From a checkpoint of a small masked image model.
Training: muon at rate 0.018, 8900 steps.
Rows from block 4, named by matrix and row number. Rows with one number belong to one channel. Each number is 128 + 32 x the weight over its row's rms, rounded and kept within 0 to 255. All counts start at 0. Numbers have three digits each. After the name is the row's rms in percent of the matrix's.
# conv1: bottleneck pointwise conv (model.blocks.4.conv1.weight, 160x208x1x1), inputs 0-207
# conv2: growth 3x3 conv (model.blocks.4.conv2.weight, 40x160x3x3, transposed), outputs 0-19, a 3x3 kernel for each
conv1.123 078:171153148157116144154177146142134139148131152165168191132070109136133095163127077179195134150132169114086190203214124107141139108199186171133138119136155120150105072142112154086157169092138100081147125117134119121125132109138128136149157101048160119089125123152123160108121139146143120088128127147077129155146126097132144116128084141139141071154125119156152153137127147142140115183160128185163146138175111155197204148171060123116150101149074170153117130117057072093106120162120197154089172124119202106127143087170110110174109142129126186122129150122152118050084108119167127082119082122124137164163147127097144184153057145111
conv2.123 078:127124137095136138103136112116140112123119125128127112127108115106104097131110099136128117143116119096114118126155178107096094163139139114174155103122132078110102104100123108122117103112094133122142128156122127163180130081121146110114090107141122097135137119158114112151145147140129154159126091118158143131135168129104142118150195142133155176120125126144174181160164138172169133121154091134165139143140094175158123151167108115114097187255212108065077088073087145160128097127123113112087110109132120084141170178179191169121240169096206130095
conv1.124 089:140137149136099117123135147147141137109150189125150153139139186176127130138168127134213117105150129042105216142086091108107130161111217122213062131135112153159156181065147143204099136128066150104134171128102145101151113151140097121124134133138132082144126171144106151098123139100111154108121174179165112096098122088147140145076096093150154124092096132111156135138132131122173131133170106170189121113151204175211131143157144109151139127114113177131126139108146119136119130213104101172122165148149145133094172104123119125169166155147146195099109149033137135155115164126116101106175067091152099113135138068099106082147089150107
conv2.124 100:098151133102101125114140079115135136124134140131126158160115146108071086129111114108112138126116115136113109109141133125145120132120084137144135122127130124142135093110119137152184130142128136128106113159132105109145123125105118127105134161138107111098140134117153146154148156131141155118120142159097130096136110116121201154180230143137164148112138123143146161128129144120149147101114131124159153108161108186203165168168135106084104155221197065064088067069047114139135103099146111113157111100151118128160153160158182068096242096074213117115
conv1.125 072:181134087112130106148107100163137167101147159120102157111145167126123143111120111124150125132143138159145205173109220131127117157136175190143186160163161143103085128135135148160139146161160083130109102150151111094059147154155116147140196100131174151109130074122161152126105134183151093164147087131122143145099149116166140131127130163149181122117078126112132130110147130168080146148182131096141141098170128165170192190182156142075065179154134166075154066131087041093162101212123198186126152117132182072125137115150113118162145156124148156143211129108129142073146155100089070137170113168133146114122096137111115127139076110134
conv2.125 079:134107116098140144088116127110120099135122105106128123131087144122096144140110158107139142115103120141115124111144134110102112163158135141120141093107113084067091126141160130098095128106078113128154110163152106136167113079105145112118133134123131101079119110113219149104147146120116153106169156131153177142169168139111155132141170204143159160140106089164176172155135154175126137128147110138195114109139145138162130151172111163123135157198208115089113100063028133117193133115172111129124151145137184131130125152145128129164173141129189166111
conv1.126 072:149107135109158133146136112144128143148123140113108187232132092187112118130120162133153111154139151044122131148124083151115133196156164188139125143115136116160135096102131163167167114115145139148113107147138126133103129097152130050159132113131132117162125118186131175135139137145076111120155155138119129099118147139078154160120104107091115136131126125146177170178181120078128123124143116135167201093141194128212175153107109138156178088142042152160104091144165122082117124152138083103138163146178186136111178108114036132179077127113132103146093173108165181089145144170058151138083135135150097126058192138133158065143121191099
conv2.126 073:105134139159140160137149137098109126133115142160145151143108110099072087140112130117129139098138168119133112114130136134130119126144130142142104132133090187162110095064068120139140132131119167155121114173126123143135102142122128184108108136080161152131127136114116137161172156120104139097109129147112120133130141149165189154177220164168200173136123145129128127151165127129139159111100154188170147147182123193190134148150122131102118196251205114078087078082104103159124125106139104095140070095119119109131155166144195098147230093160210115179
conv1.127 082:073073103085156088163097141130115127140107078054105195158084144134130109118216115128166128064143136080134138151128116090092096141141101127122153126114100171121118096165102102128181105125101183093104137069141137081073129104153152121151195093139101142108111095111085211139139142185115163157135154095132138113161141143159143143164154189138120110092173140117197167126134114151135115086112148199171190156125107132150231192181157219166161120145178162116144099136145135109115099108131140110095195131130170154121143103154129105128145119136123133104114120092168143105161105107119153067094176148119130086063162112119144155136153153102
conv2.127 083:130134161130145146112147164080115136104109127090118099096107087110128089078083060095101131113111127132146129159151159091083116125131123131107074145176105129107072113107125140105125143117115111143151128126144116120125121126144155103117139118158142131130144103142132128161128138134104161135135146123110127121167147143167185191140202180194199173167150149194181161134130166118048059126122125123146117123120135137129115170171111128119093157201162139092073085072097137123158105140150150136129126118118150109116151139138160126108206140097179149115
conv1.128 080:122117169111143122136122111117114132143117135106091177133166122124103155143136076133134125142128130072110164122166145130111132117115130216170180123160129137187204111152101094117146157093084168134149139127159157064092106112118129125146136133190133132130119085096102175104170099147120114170134147122108128098136146088153138138136127135114116123085165167117170145140182088128128108137112128173160197111148255169142180255128148085117100100125143161101132107127141087119136084120139060126089164128174127168146136109135108145190077121154152104144056161141137163130075127107125134126112159095057107165117113132137114095194094161146
conv2.128 068:127121155129155145134071106134101129141093106131082083115091115101074100126114114147151141120131139123119118124113115134120107152163143174127151133118113132155145141111094100111114105093144119178135101172137146160169109079145116146110077104103132146149164139155172154161207135100123123119161155155110097111129143131165202152156180176184200143151144138137111130116112102157141131145124131162193190136146100137143104103094076114095086163251219155123083072047045145115103148131148128146170113094158159099131164157130147094109182111144189140146
conv1.129 075:128106148160117155113111143206114158119149189110121177093162119143144152187134118136172127195122157146149165136106148103130135166144130207181160114163095091200196151113132111140129114150125152161135121161143077130087104098145127132165132160154089135076123173117167135176118136172103109118111082133134116087164119127102094127108127154175129081100137122115153141147157127110144146128124104139199141126156222188234165132171154073178139089074127158098136142149116075101084145169136117183119139169150079202118148068197100124149081097107119141146102128110126136158093205080127144149153105066099094133084113139127101127177116111119
conv2.129 079:111125132134139142124130125126140119150122137114116147137106135105077126134112144143140138140113124107133141103137134130120126151135142151143132098072108116124133134114087108131118114118113150138129128185139148146149156117114114100120116102127136072126171141127168173151156135124154117147159149169154115116158171171142167103181197155148177125134127092132100115133105113188163173100145149104161145108164125180159104166152112106098123181253176096073055069040039101126107115122163115141165120118116150137129149148152140094125175097134174095152
conv1.130 104:150092094112090142105101098090073112082118171135063223120049100103136106115093116126175121115105157074140064107101103126135111173175178213174118129130081112107113110084106111128096098099117074135103136153122124132122114157076109162075087130161114132131153123137167139142108112130154101156111147091150140149121132137124128130143124190107120129138110158161155143108166130149137141113085166156147161138142002089037159191107128181145135158166095142143143185127162183172146137049113086149084141113163164126094105091080109142134119128143123113160128162132132138096112130078091129149087183119122117177093176096144194131167102138139
conv2.130 137:135129142130123162136137128100128121121141139117131120118107112121128112108116111142133133115103137155157130151167157134117118150120134118131108120201114130115115125132144120112146131115127131108115121098140111156176132126133130129150117127133133121116159093154170136172114123122108135123099110112109100128090080140140163164201208180216223189161185171161191159156184182149104136122132121137163123131152136144140106141203139096136119146209212068019064114095117127089095107090076121091112130098111092096111146141136140123134187143125160173118
conv1.131 100:068101074121102092070093095118113127141126159121114170147134126106138140130146150101087109079136053115137133074101124121151139168119131183128144137076078117125100096162142118120076099131139134108126149118140140146091086102132145129130106114120127111151124091086124122130103112099203109149090105169144129147126121167156113139111165148126129126137135159128174095141147147140107127148138114074207158135196155107103215203175216152153147174172127200089116143141179077127149108075120155169083181165161173167146123131156110156088083173189106182166114134066159072082124093150131151132113176105084169203100118080171134121171082128111
conv2.131 112:117103131122125141136116119131155135110128129141159130125119140115109130117104098131139155104115151154133146149137146132080116174163162138153103120180111092059093143146160121101099155112088111134111129139129096098105106090123159147115098104125117100106121069107145102110121119129153165168160163158182169141115099124128115115118157161157196150117126102177226148143163146162081082114129128126131106100126123131136113151155122149137140097166180129146129114087083123112124105138100128125089142124150135085126107129166148153148145142125148170130
conv1.132 074:181139122092138098157119171090103147155100157134116150160187095137101110131158120133119099158141102164153146208149184103091139139217150108171185163164123145122155100134158135150136143117116118132099136132200096100143112122144111140115156175124144161164110121127088208162138111092100129140161193119122138127161158126140078144161148121092111077135071048125123166143145134152098127161147145199100126089103189121229200157130104067111072086048146160132121107116077088097123121194155176153139205139137180138088154143152110116181091127116124140163134121101150127118123142148115116154095122112131140080121122182109079135181105128074
conv2.132 066:141140149135125129125108132114128115153129140120106152133098139091045092140108118115107120114142143076102102097097113129131148132159123134128138130112130160176130127118132114128158085094131117159135111137119130096115055074111111131107097120115126129110124159130095114137176153140139125129168089102112121098200193152180174159149203186146179121105079088153139136158175119135156163116164141105141159113132134203216163167162139163118136173201184095108073097069061098131133105122141129163131082111109148105075123164153136087110145081101191076131
conv1.133 078:118125139129121133132087098113110140113126120142169179134104161145137139132129140148212126111156112095133131098106090092172169162114152147172156136113116158189162143164135111172165124100128160083156122097178093161084118139168103103172114149114100134150073123110158124122112145114079063118153110150125130079141156076096092141122113117127102143149119184137134083114143160121155102204129134169219161146196255113218144237116120070196135120100141128133142144127163122084137097156100071159123170155187108127131138121145124133142144105133108108129086166114129142066124104121141097142118201142110150133113139082097154137133119067167
conv2.133 087:109148134128144138125134155166179132138140112145150131130118133115104121137123125124154145132142122144135131125115125154165151139130124158155128163176106127114110126136086104116121099111126132149131147162141159155138142151139156120095112117139163139116189134122137121179159139130118118152127160185144161107136152132176236165158199148181155144154128131152176138119126132127109137146141142165183159130136105163116097163093088126086095171241186108112071049055060089147157091157171110135174154116140164143128159136144182105104223103088220115094
conv1.134 140:120116138131136169137100139163091145146135039179131114065143118113090136115135099113081132117153176120127177114106114116126097102075111000095056135163140132119116154124147118147128136125132150159126117156107147131127118145132157189119162131179100132150138146170136164125105138089112138081146117140123130110116108113118120097087142110145153121099122123116086127115118125135082110115146108112026079123050108097107032030116108150090120116095149114134153123062137155130108135127140111163134120120117000154125098138111172137119161132127157149171148136138145160209150116164187150162165090192176154126139132161149122138129189152175
conv2.134 066:129128149172149150137166195111159200185196239148159194143156099166173111113135124103130149141159167137183178156135134199210182124149155092112081119158108068110098134108123117120155136120118151173147103112157130107152111150138123089093121078084126101110179143154188163170192162185133108132186181146117139093145130110160183148128141085120135107096093104129151159105131164137114140175164152179161134162142146146118116117048100113076098169149132164139118127072062120129122103109094155157179125141147143212206117163170122133149141120130095098120
conv1.135 086:180082082145150147109072206149155117169148203084098125132129104102117100140134097135177087090118208151107138137095167141143129167175164200209214149105108143129145154136165156074153146151185142180132118130127108142177118109088127135081193131103123091155130141126122162153180123150185144148131084089175133153104109112156135167126170169146162097112135120120159131138125092129161112097137130113193167106185112128088177097142139101136138146140116137095169070134104137118142129133116127138116125153130163134136158124115117141100084113124130158155181122096101099140101201166140104073132101181134069128210085154071091135122142101034
conv2.135 130:084098107097119117121104059076079088095078113074072111140106108140133113108114106140128147129091168103110150127131132116107106134102097104096114097132116140163121093147153095110142098085132115129144119139113101106098103112098129142144133158148120098109130082114146107077170141132156146142158141170120134121173148157153160122111194179148198145126153134182188165146191184145143174084096100114154100104141157110147132129177150133123129193190165097074087103091113124108146105110130155138185120121112136116136173153157147177163194177195170152174
conv1.136 084:134090048094092137133153155138126129110118104088149137096098145158089118168113109120200189129153136146147116123150134121145139133173136113145174128167108119087117127147095188118171102147131119136136081148121130095148102099161138110111117147106167073118143158121165199169103123142113130118129099111106177142128150129168136161145085098132106067132134130108104178126125099114122130190189134143121156087121171148255188110088121192152161142111084133106095088084122117095127073140140165157087162110102163137146159109181130103141068139140099159107157158166034144132109123205129103156147143144074154147058137187203123168204111090104
conv2.136 073:100066104107146113128137140198153133176077105166115130071096110060105119121139114155182152109133179085084144093070104115079108204215192101089125100079138122083088150112076164118099148145113087092170099106159115086161119036099115106081057151111082094134080071135129152111130104096122133112094105151158147114131149159118120120112152168103167121115118127129150161192156150122147155130132130083102159132097156155131167156137167130158134180149151198107110119111090121120179107125108091107113144099149141086117147201178173117098139133127129124117
conv1.137 078:149163129107130129100127120153143158165146132101092164137094129154127114099120176090160178135116120145169123160175126157144100143199162221182162135180174118139121133147139144162162106125142165076116147094136120119177159148191140139166079143095113092096075137153177188121162141150097115154128110135148129134094163108080132114070150143170178168115090103133158153092112119093106102193107190130089114091132147156135145184089139112138117087152133127122099105101134062136121107145157177169100128225132141185122184178119104138199132173094149147109103144063122134187133090160045164131175105066112080130119117104106092155159139115073
conv2.137 078:115136155132134153129098144141143139157129126146152125131094127099085123119119136098131139078131181131116117149131130119131128162154119113059064101150117166211167107097123083077186126060151085140105097145134090124093105079102124103098123147113088105094116135095181107121126094090122139109145111124099109111167190135119143124151161169176152138137103118177167148143206203110099153119129122159198159114162167174154178109130140117107108185189197123087115091077069126119157094043114097143124155108131168090106130146152127116164177136190146152165
conv1.138 088:108141047115107121098115092084105131103155089113104169130140136133133123099116130144144136063105055132116128133102093117122130122115114168139186121131139113102149089095113137132092099115145086069144157090158144136149130140168132104158103122100109097181118090096165173139132119103054147168152117155140115109196127101085105115102150136061136147132125140119154153169108165138144098103119109158211192159224107133115222216100173137171119111144174151151132086178175159147149097105129185147089165160185150146108129093115108125108129157124116130129065092102105104132119087152097143119064190049109101188135145150114097196146096173100
conv2.138 096:138144148130126127123082132143181158137132134142141131118112117112117118126138127138139120102122146117116108133132156105109135143148144133122093134190109130132101128117132126084129150111130106133131149153142121123083116104132153126103122115128125131126137114125129122137119109101103139134135157141128144138168144132132166172166172162212213150166157150161161132141181166109053095164121145186147156142125166145145127124138109118129124118181186121107088112088111154121101102120107090111121129134149152123145113115156176110144181112122155147129
conv1.139 091:173092106145103166172138133135134115088160156118158128189150177185160139076102119103167102112143165083122067160093093088157141189204149162153135101118094063139127173090147116134096186104095129121100094122073143144129181123127135089129129146141145132141180105170149112104124149144197097153140103115065128080174159177111158101153154112102151135152132155081112158144114108145105131136108107116141174163194022096112165201104153185122198140174220095136116167134123107168113110107105168133119089096132165105077106103088144116085141127102140110121094091141126065109113060159124155145144174103114101118127146105137137169128113081101
conv2.139 144:144131127137128114115135145124124131130126129119120124157141132141143124128128117109137144118060119152120117142149130093119128143121129103155128133221105117087070112127144131118176167120123124117138118114154128150144146123125128103136130139165126132112138114127143116135103131092124159125128136149131155134146098140163174189138155157160205217139183184136192175116131161134080103120140128130131125100122154105126104142209101102106095183203179127070093135109117169101154120099115162131141132118127120088114127129132185120181237132128175163123
conv1.140 093:093143119146164127194108128164122159199100111092152160108099088164144138104100165094151072087099132117097174122181168136150143161141123167133165087114114088116095141101117137149170101150084136135195167104142146122130129169083134154097173110151103100129108098141157122115124136143175094148072198138174163092096129069130155149086172102154138157105120121119138194201167167105105144134108138097155086013136047143078116119140096122075117179092100113114081123126166182174081103069125073130112173111107122115133113094125081095097114127081136133141163186184088106101116090083175090112138098090111131169157131099142169117123127108143
conv2.140 083:156125149136159150155129062116123115095155135093144126102103115122143130068064112098107117076097090110077106083080111097092097122132129108125149085081161111098172121108135161120088124122104157176164181126147104072159132142095176121100187095088094120118083140100107107085149135117115085118147113117162117132137142086144154111112132163113055176175074155146188188202153176167207125099144108124132148193134119137115093155196132135147138102068103155105146175172135166162164141143166126059185124104117165097155171120170119164149125176174114156126
conv1.141 093:118127158163089107196166141159106156191117153131149129143148154130165115184116138104135146136111181117143139126092166117111144111117108143111143113191125116108187140110131162169150106142147144115115129111085064148191142088141127166116047134137095096133112122144103124133135139119042185181174148132117127165186124149137077107125129163096095111098120133147154189163159175135105106101146130120151124213108108166120091129159157103066165156130086101165160106154091132104148137108092117102145136154106097138191129198162121158080082169140059156154049082100200135108095108119061116129127169066069157128165101188114114159066132125081
conv2.141 088:142157138187129121157123131153206171125123103086102097100054089133115100132131127132144134208142101131113085111081108106108111116117103121137124147170103108067089149121133144068104112117133092102132159143130125180135124185197167126127137115104119070130153104069162160135139126160134066077112093088159169144140128125135215180116112130106118120120086111159142134141142123152151167188140123098127152081129175149111113144094107146129128118116154104122168090149140145142117147180116143180163144178106132141121144136113169152175162123122095117111
conv1.142 103:141156102142144112139095079148116117182108098134107135121110144096137160094123181092148113122107104129127138110120105110112086072127135162128112079118149048132172145154141126166131106121101109097095148134165156126154100169104131135141145121084076134173126130114128116193159122165118107135068170123179160182119082154145092076074072135053073109105091115145120184152111143077134133134130118150122158161157093104128139189160104118122189118131151160069133138109093054145136105128174096133093103183141119099080106075133136110096083151104089098120126136158089233069141120146180158194108116132180123212131138141178168091106205158070
conv2.142 095:084119163090115133171200072124138105107135165109113137116135101114140099101107137119153166096114152081128112102087099132157105097076098146123151144082124147125154102063086115140095094144110133141144099096099097097147092157121090145156116133094147094117136139121078095144149149124147111088097105112089060093098184201111100121145154156114164242136136103173120144181139144140139176127136153135148255159153162109084127140115124159089159141110141148106080160141131166172133118100146091109092123098092159116115183117159130107120130113126141138103
conv1.143 094:076196100153134106132171111099183141092120119106106166111111122173140127160144136152116162106099207085146165151178152114074121106109063108154118122157171122155120158122161129123113064142136153099104129146133136086138086147098134158151097165169087153137077084172180148177123095181070115160110172110188106159163090171109110108132138078178191145163124196123092128121130092150067095200115108123145116178130146137148072143130100094184150126157112163180152136121115121130144143159197088100135119103146166074140059142138159080138117071096136128148119197166081151189091077137104127097185153138119133127073098104127104132136158147109
conv2.143 073:177185158109122115118141118116152125095091086132120109101093112101121143063106092080104104130112117094107094138139114087061076091093114107114084132098133119124159091136104085148166059109163123167164073125144087075104193145134155138121147155099072096143073130149148136118145168165122121119106097135134128103135141120135152128141146180094158119094136173131101164168088174123100133157134106171132143143097161082124086122171159132195128139121115115095096104112144154149208146136172140138148143127081126133129154157105174093204143075126162162128
conv1.144 104:131121125152081111175078152125147168136127137118171166189150195141138148119154080079158160158080200066171104140139096146104159097135131141100068095078142120156160147136104119207149113126116099118136087092155128119119115134122103204129156107108114106133115149089151135128129127071119134125083184177124162134110142127164082140145091134241137121118150139067075146156122119112152170097141136094096122145133116143124141164108146122121147117109157166098152097096126080132113156138096118136124077137075105089127121095128106131094104129205100131101065160121151211082122220103162034177142128093099129145114134058151060135138095130098
conv2.144 099:100149180120139135149148119147151131172089109099127117119112147108102107124084102089100135113187102129158144129137124096086097106122119130102166145089161156124146173102114219147092172186103111092130122130105150119183099127132124149140189130098101094137099162096104152171180145122118120108078090117112135133127127104108138134137164151137140174148101078182128089153135113104181147108120141147108182109113102181140100184148126100105155105075109118109145131164125134156126155155124130171164104121121157154165155107159112122136156129136120133158
conv1.145 098:122212095169094147155148136073131210113113154152175122080135057129197117135129159042172109150142103134212104165138077128161131089124139112115121183137164133115125141132094083094112154155110118146145135138114115121114137075174074117143178091157113122119102088099159142082100133117149128169120121145121174118089098099185136101118142124179115138151088145084164144090118121105090140179115144099092123086143143152084089075115116153127206231143094137184112144137187193106083158092151096109115176146110139121145147126109185122091166123089064135101122118150076109117155147174134083142111176121099085162140176138115171133140110115107
conv2.145 085:161170141179126088129043072147154117122150162129138184064116116097108139075087109079099142090065127118063112119125115069092110110095092067081068079151121108132156119139126051102162088071135122063118135107184113149117174138117177150118157154113150117113181169126174184166148138110102138131082126177181171109224172118125113092137160162095094117105092101150211181124200209105147131151132157103068135110125154142117134143142175153161153110097132129156154123130102097100165093111165129110193191134106137076096169137114113141186096116184101137164
conv1.146 100:123106203142106129163159095151146161122107093152135118130108156073115140096102115146166156125154176158111076122113122154045125111139139167076140132118118114124132148124125126169152124121122131137141160105092171155123107126075132152162093102129090146174128099138122153129110151076142161099076100120153135120133105117137134146172156146160116121104133129157118082166169171127108238074134142080090126195131113211095076099090124099126144087173138086144214160116159094141042170065150101148091174119093057154174132142128103100052145114104109124179106157101130077152139080135159180102040091152159104151130184097157142135140110130165
conv2.146 070:160147145110125123116111104056114112085116124065116114110130116103114097079061079129122088120184130097083126101120122055066090094096115102083069106099111129100097102108140108121149120142119143135160087106113073151108179104134111080096136183143104146186118087126162131155087122102123088130051068110190146160110129160117123167160161153154146134115118106136164168173137147174190187159080082156141115152195161126152157112100082124143130168207144174187200109145146159162144146181163118102108089063066106100096182160117148174158135168142113151122
conv1.147 101:092091053149154095081076114094097100168083156147107159116132123165133123150144150122088096157106149125152119102136156133136195161076178130139171156160088133141101147167120148093103164137085169103139144152117115175139119178133164076135185103153122081135153094136100096087114124022085193124182117143149169104175116098093189140159133135104132142136151113166131158135131142228113078089072147126134136157083121119069149113200102063133183110092089119167127109102127176138115133101107130149134131083140123087153157130158137083111083123096167125157088140139116085066147071193167139115099097172076175106124114108152158110141155131115
conv2.147 081:118124159101101113096100182111071123090084102086076152137162118152092073093096097147103106117151118090123140093069091119074112086124129121126151176103101186165164126120101113176111058120129116094121121056163103138164086218159112154144110121114159127141093120107072175118137104102139094097125148115098089091135156151160188130115173101105094106101107131137114110188186138159153191097177134092237098165178119132137119144116162086088163136161147105083096192160162128172181174133116202105135134161091123149102121114103106133169139115151130127129
conv1.148 104:100151117164087125177077132092111135143135123116083152108122134097134108095102062088151047164122146161153097148127073114145175104138108140184113145120139156139113177100135173148180156148116129180197094105146108167136095143127129127086142124169115118116108131119156098089098151110122124144149073111124086134174098076093132140175117103171121101070177114149143113185116108159119201184136087142109137188180083133149127125147150058210152120155099181144110135117110184151185080114127057112130140116162142095168113108184140091104121065086150113124148174173161095134110115083095204131147101100146103124066110078191171085149114131147
conv2.148 089:101088089156153113128143098114154142136099070093074086144125115130113129102105155149129140122107161041095127138147133107082086107095105159145161133066112156108140130122084110164099123155140101115093052108133103129135127156128092115126119142184101060138123108153134122117169148127153102096110126151124108119132160175128118073107160162080152085095142098111146159157085096166175131138136139107196133130139109115129099143136107120139155185197124135060101128131157085148163084131171169134102123117113096093110146173131154113127168133134155083101
conv1.149 103:064166139166123107087108113124130093144175144102076147078074078151144119133103144156125165141122135147122142151118071147143147124111127144122158091153151118146118150126129173157045120092127122157087135151145152104141121128149077142151149191154153140104120097149096128206156129117117138085149137171121110076147092099191122087133151100152131065084165130138150131075104097159197126137134138137064136173091104133159095134116177144190165131161160154072115115107177159080102186129141106123107186127129186138095130108104075131109142203104076144130121172137126171120118087199188085098218116099134051181105090088073106105107097120147
conv2.149 099:104119111138123072122154062147109105088104113102107137082119105105116121077091091184108087110123102058139129099110121092059076163129114091115105094102140106095125143098090176155072149160101096065095114049095133062140127137183130117149167109105096099139070057151128143148120148131140086084114025077111110091104100106160160131108118147060116153087116117152130165189128117186154113106141130111151145085165144134132140108125143092125115179163186152093079160148132154140106113117124166111146145086167078112139150166158151117131169119110160142157
conv1.150 099:056184142130112181090114084046113174119112107191156165178155134063144149109146109149032150156118116146153124144114113100142102167139094034183118184177186119119127098138120144104142080127081127131105152128126114096169092128094106090084091156177086140111149101125118211130121079148177114161154140134152094102093151127159108128117083100113106178136127107119096149103141107136113106143143124159175135152165153166088115068116095132117131124144095163154149134156100092103100129132069150105099116160133181126134114107105156138059110127119133166118122087132113102197161161097180202077095064132142130118162156171101165150137198099130
conv2.150 093:131127146106112093122115113180191120156142170121108119114121108099111086097097077090080106102076100090079096114112114091083105101044063142118090136152124126126125113144121084107132086070123127136168113104123151164139146101130146071095154160151106148151119144190134120124094093145093128172124152179166138180162117182155114150165191167142119114153142102152135144156142163115098125153089086210100089182114119127143128123131128123133180142124126139162139085114120156153200153148198128188172157146084141115105149123133128111117125114118120127110
conv1.151 102:090164104154128107095113165098109133139106150163117125092119128051129114162111113109118164183094094161052126111089101121086088072064166122109130112127129130093115125112164119135196149140083123143125126114118106158142139136135184128128116141082099078127148109083117116142133129185134154096136112078126141112220137103131167104145127128162136179140116137127168162113142194124131117121089135083129152135071081108132094151181164078172174142166136132153125137113136133154173144081164177091131168125192151108186152080118074097076099147107154116216114109144131084116114208159133102134122117023184136174164076105156074162108146160078
conv2.151 082:105099123118125122126127157123145119103105104101094086091072057125132100080128100116105091139149073127132079086072113145114134109131134120114121107132132112111137132105127130123065179205154151135155132056102082113095117213110068119077150105098121087136098108126089129127122088123100099113145105141082092108065102148108165130087158164106133129148126153174112116211155092192179153115125143113121158149148186103082109085112134098166165106071084115129121189190121135092066161134047105056100121175087089111129137129159098156189123140219052081139
conv1.152 100:090138100148179102133158124150171121090144132112113077098115075097113133110094139095154143111098190136131186100091117113111176141080092166142135150145099167138151141144147150142111136174166110106128187094093153132152146175102132109098158176132124138105097120105117160082119131149079063143180150148059161080053194068125177128068141168140112122128093123114091096136137153107082151154111094100189131156109097134123065140146150123147127097123074167142180164095115191178106173106130155140163109159146119091155116176136030158126118165180138203130112130128166108115154095150054177119130126110136101200140152120171135085093158183098
conv2.152 077:153169120105165137108128138146115111126120102115163107113145107104095097134129110098135113080155146095094075104068085130094062110145141120109093100087102157104074130139131097139118125130102135158124106051085095001068107132116083145112135128112080103133081067109110103096128108123108107159171142153162169125099138117109093102091134092141182081129128090170149171151144124204156135139139104173191065182113106123131160133116159138137114114131147095119142108128122149124155142116113056095155134121102185156065061103087141127166151157180144194202
conv1.153 109:095116174167180152127130069121132111170141136107185163089130124135108119155138123104163219122094110092138117097110118122124139213126135160141096147125129143152137124141141175119171149094089143102141107111109116123101123149134116118126142153148110123119116090160141117117155071107097082156150075214128089173134174228172087122107102138183117154154077186120141124125105209174159121115149168102107144134104141140102078102111119125055131131086134160147121097088142162150185092098145112107108151123145107114176148050069170137120172132140029115103102157149091137135076095081134180194093117151099153138146151166192121105121095070160
conv2.153 085:136175126115121099135121069154147113109151107113092117141119094138095099130094071148210154094175197081078166134093098095120124067089116133130099157071083134085168144111044118147109093144134133130158137120145115148126140105130165122100121152110120065108073123112115122080190191088189107044107096122120096111104157164166179173143167169069113166065103144127121151163130137149190178086134192092068179120107193119119156135075073176148084132126177164125114140132151125171144113187187151176179122070177106085132195150128178137107145098098128084109
conv1.154 110:131109125145183132091093136170130111151150138078070127133082123066153147123110133113094118102137175122100160116159105130168115097160146113072112134122119107123151103119136173152047158069082083122103140141136131105138120131132116151110129108088117140092129130111101100209135150137138149163134092145126097137175107122149141123126084138116132123168115058127141157092130125184149111128164150119179147123140189123119109173120118148036134123118126133110149142163189090117137181201161150121079145108096158156156116063149090084150132133105057090153088078186148154098070169144107116170169083171067146140098070140255156133093116104186
conv2.154 102:118116126163143121186158122186094103174124119164090089112123103103126113100115104134171106087136163108086135102046085122074077141178170130088131124101084125085103126112066108101095093146141125110121078085138097104162119134155106135137097129099069089142087087107165125094146122131136071085123089096109101151103115111158154180142179111174219158102142161152120083153095091201110148161151135087151220097140143099102124105097116160119113175238179132131119110070112172147161151082134202157145099113131105125118144149114126089137154123106171137101
conv1.155 107:132129118135127105120173126115161131110150194112096099081169123141102108082135130138141133167136097123108105105141096165119123104093097154160093155130125096119136164108147129107154118138110111087153157139114132071085091106196122103115131089129143135109123113119111133118154181145149148126124168123216094159144128205126133119114132120122095131093123145153152092100104202162075121118113096111175145085081144154104112160111117067114209113154126129150144164191137134113167099101104144084071131165216072123082085165128092135128088116194075136126062110081145118240152064202095091085080139138075130064193129102112171134159113118139
conv2.155 122:146149161113138157095111132140115106122124120120129147130109114105118114097109135137172120077142211107100149146147179096071077146078102105100115149145129171149131162153157099120132118143148086082121129110098104133118089059130121111114165196125087125128082110127074074124099097125104126125112145178159170179163137159110069105120126113132111075122111093167109076168208127076097194125133145158138087123190122130152133110165157107123156090065110139142172121133130122155135091100104154158150119110113121153135154146105119161166087102162093104148
conv1.156 106:182118085142091103151102098135103146144150129124093088123112082093142156121104161115073164095106203067132127088192148149169153084177167097148130098128140123116164123106090161156146122143119133113184147160160157149105132090167170117134126114074136134198169122131121142143113188150091112100095154111118144126089116151106149113185121103113140056114111152111136152119115110076049147105153169094101207155126111104082098115138089109170107151135208142124083104118113163110122185060134089109197169097083118082176128120165144185125130139159135133060087216127106135088159081174149100106084130158134168167162130169177119125145094108126
conv2.156 075:127133156161172151101082078142113106177090080149109121068130110090136127084121110121148118100087121105075105116119125055069090087113081121141080133123092138100142101142129107134089073132092048112126077138101119114133113129152131155125122119129112072142090078136139104143110126091114144093117139101146111140130128194126144125159128134173157184143122119151161131157118169218191173188115097122133168153119144151131164147135123139119118166206186105106160106143137139082130125111105083118153125162167136078108155135106152135089191109063154112082
conv1.157 102:095133166129128115106064115102190126087139139115110186157102102130100130136146133111058134159085058133109112084146102118094089126101152192115173141081113087100143111150128122142109099158163111061143097168088120107134132102100116162121108126168095165090156057072119139199143071151192147139129112134094152153146174192151153171101154144104109173124128160093112086180148140119142184140096170097108125136179114127138108128164155101111120115160116160113153127090125112107179130149110113107146135116117131130204154071140085169137099130165088131093126155155176155103098060176108078091093141093148184124123080087128113019087144169189
conv2.157 090:164172155147148138131094062109085109077097095099124133109085101085089104068090089101118165123137082152174125111130113103093072169171152181173143131100133151130168104127129101123104107086145177138106152110101157119114148134117155216125174076089095099189143132142190161119176141121136105151120109137156113122099121072152163126099108175129119154127130149148153155158145167180167139125099149151126118097167169078111114080139144077124089147156187164133097143118127163121079184152133168148144102096102108082098197159156145110172153119125155163113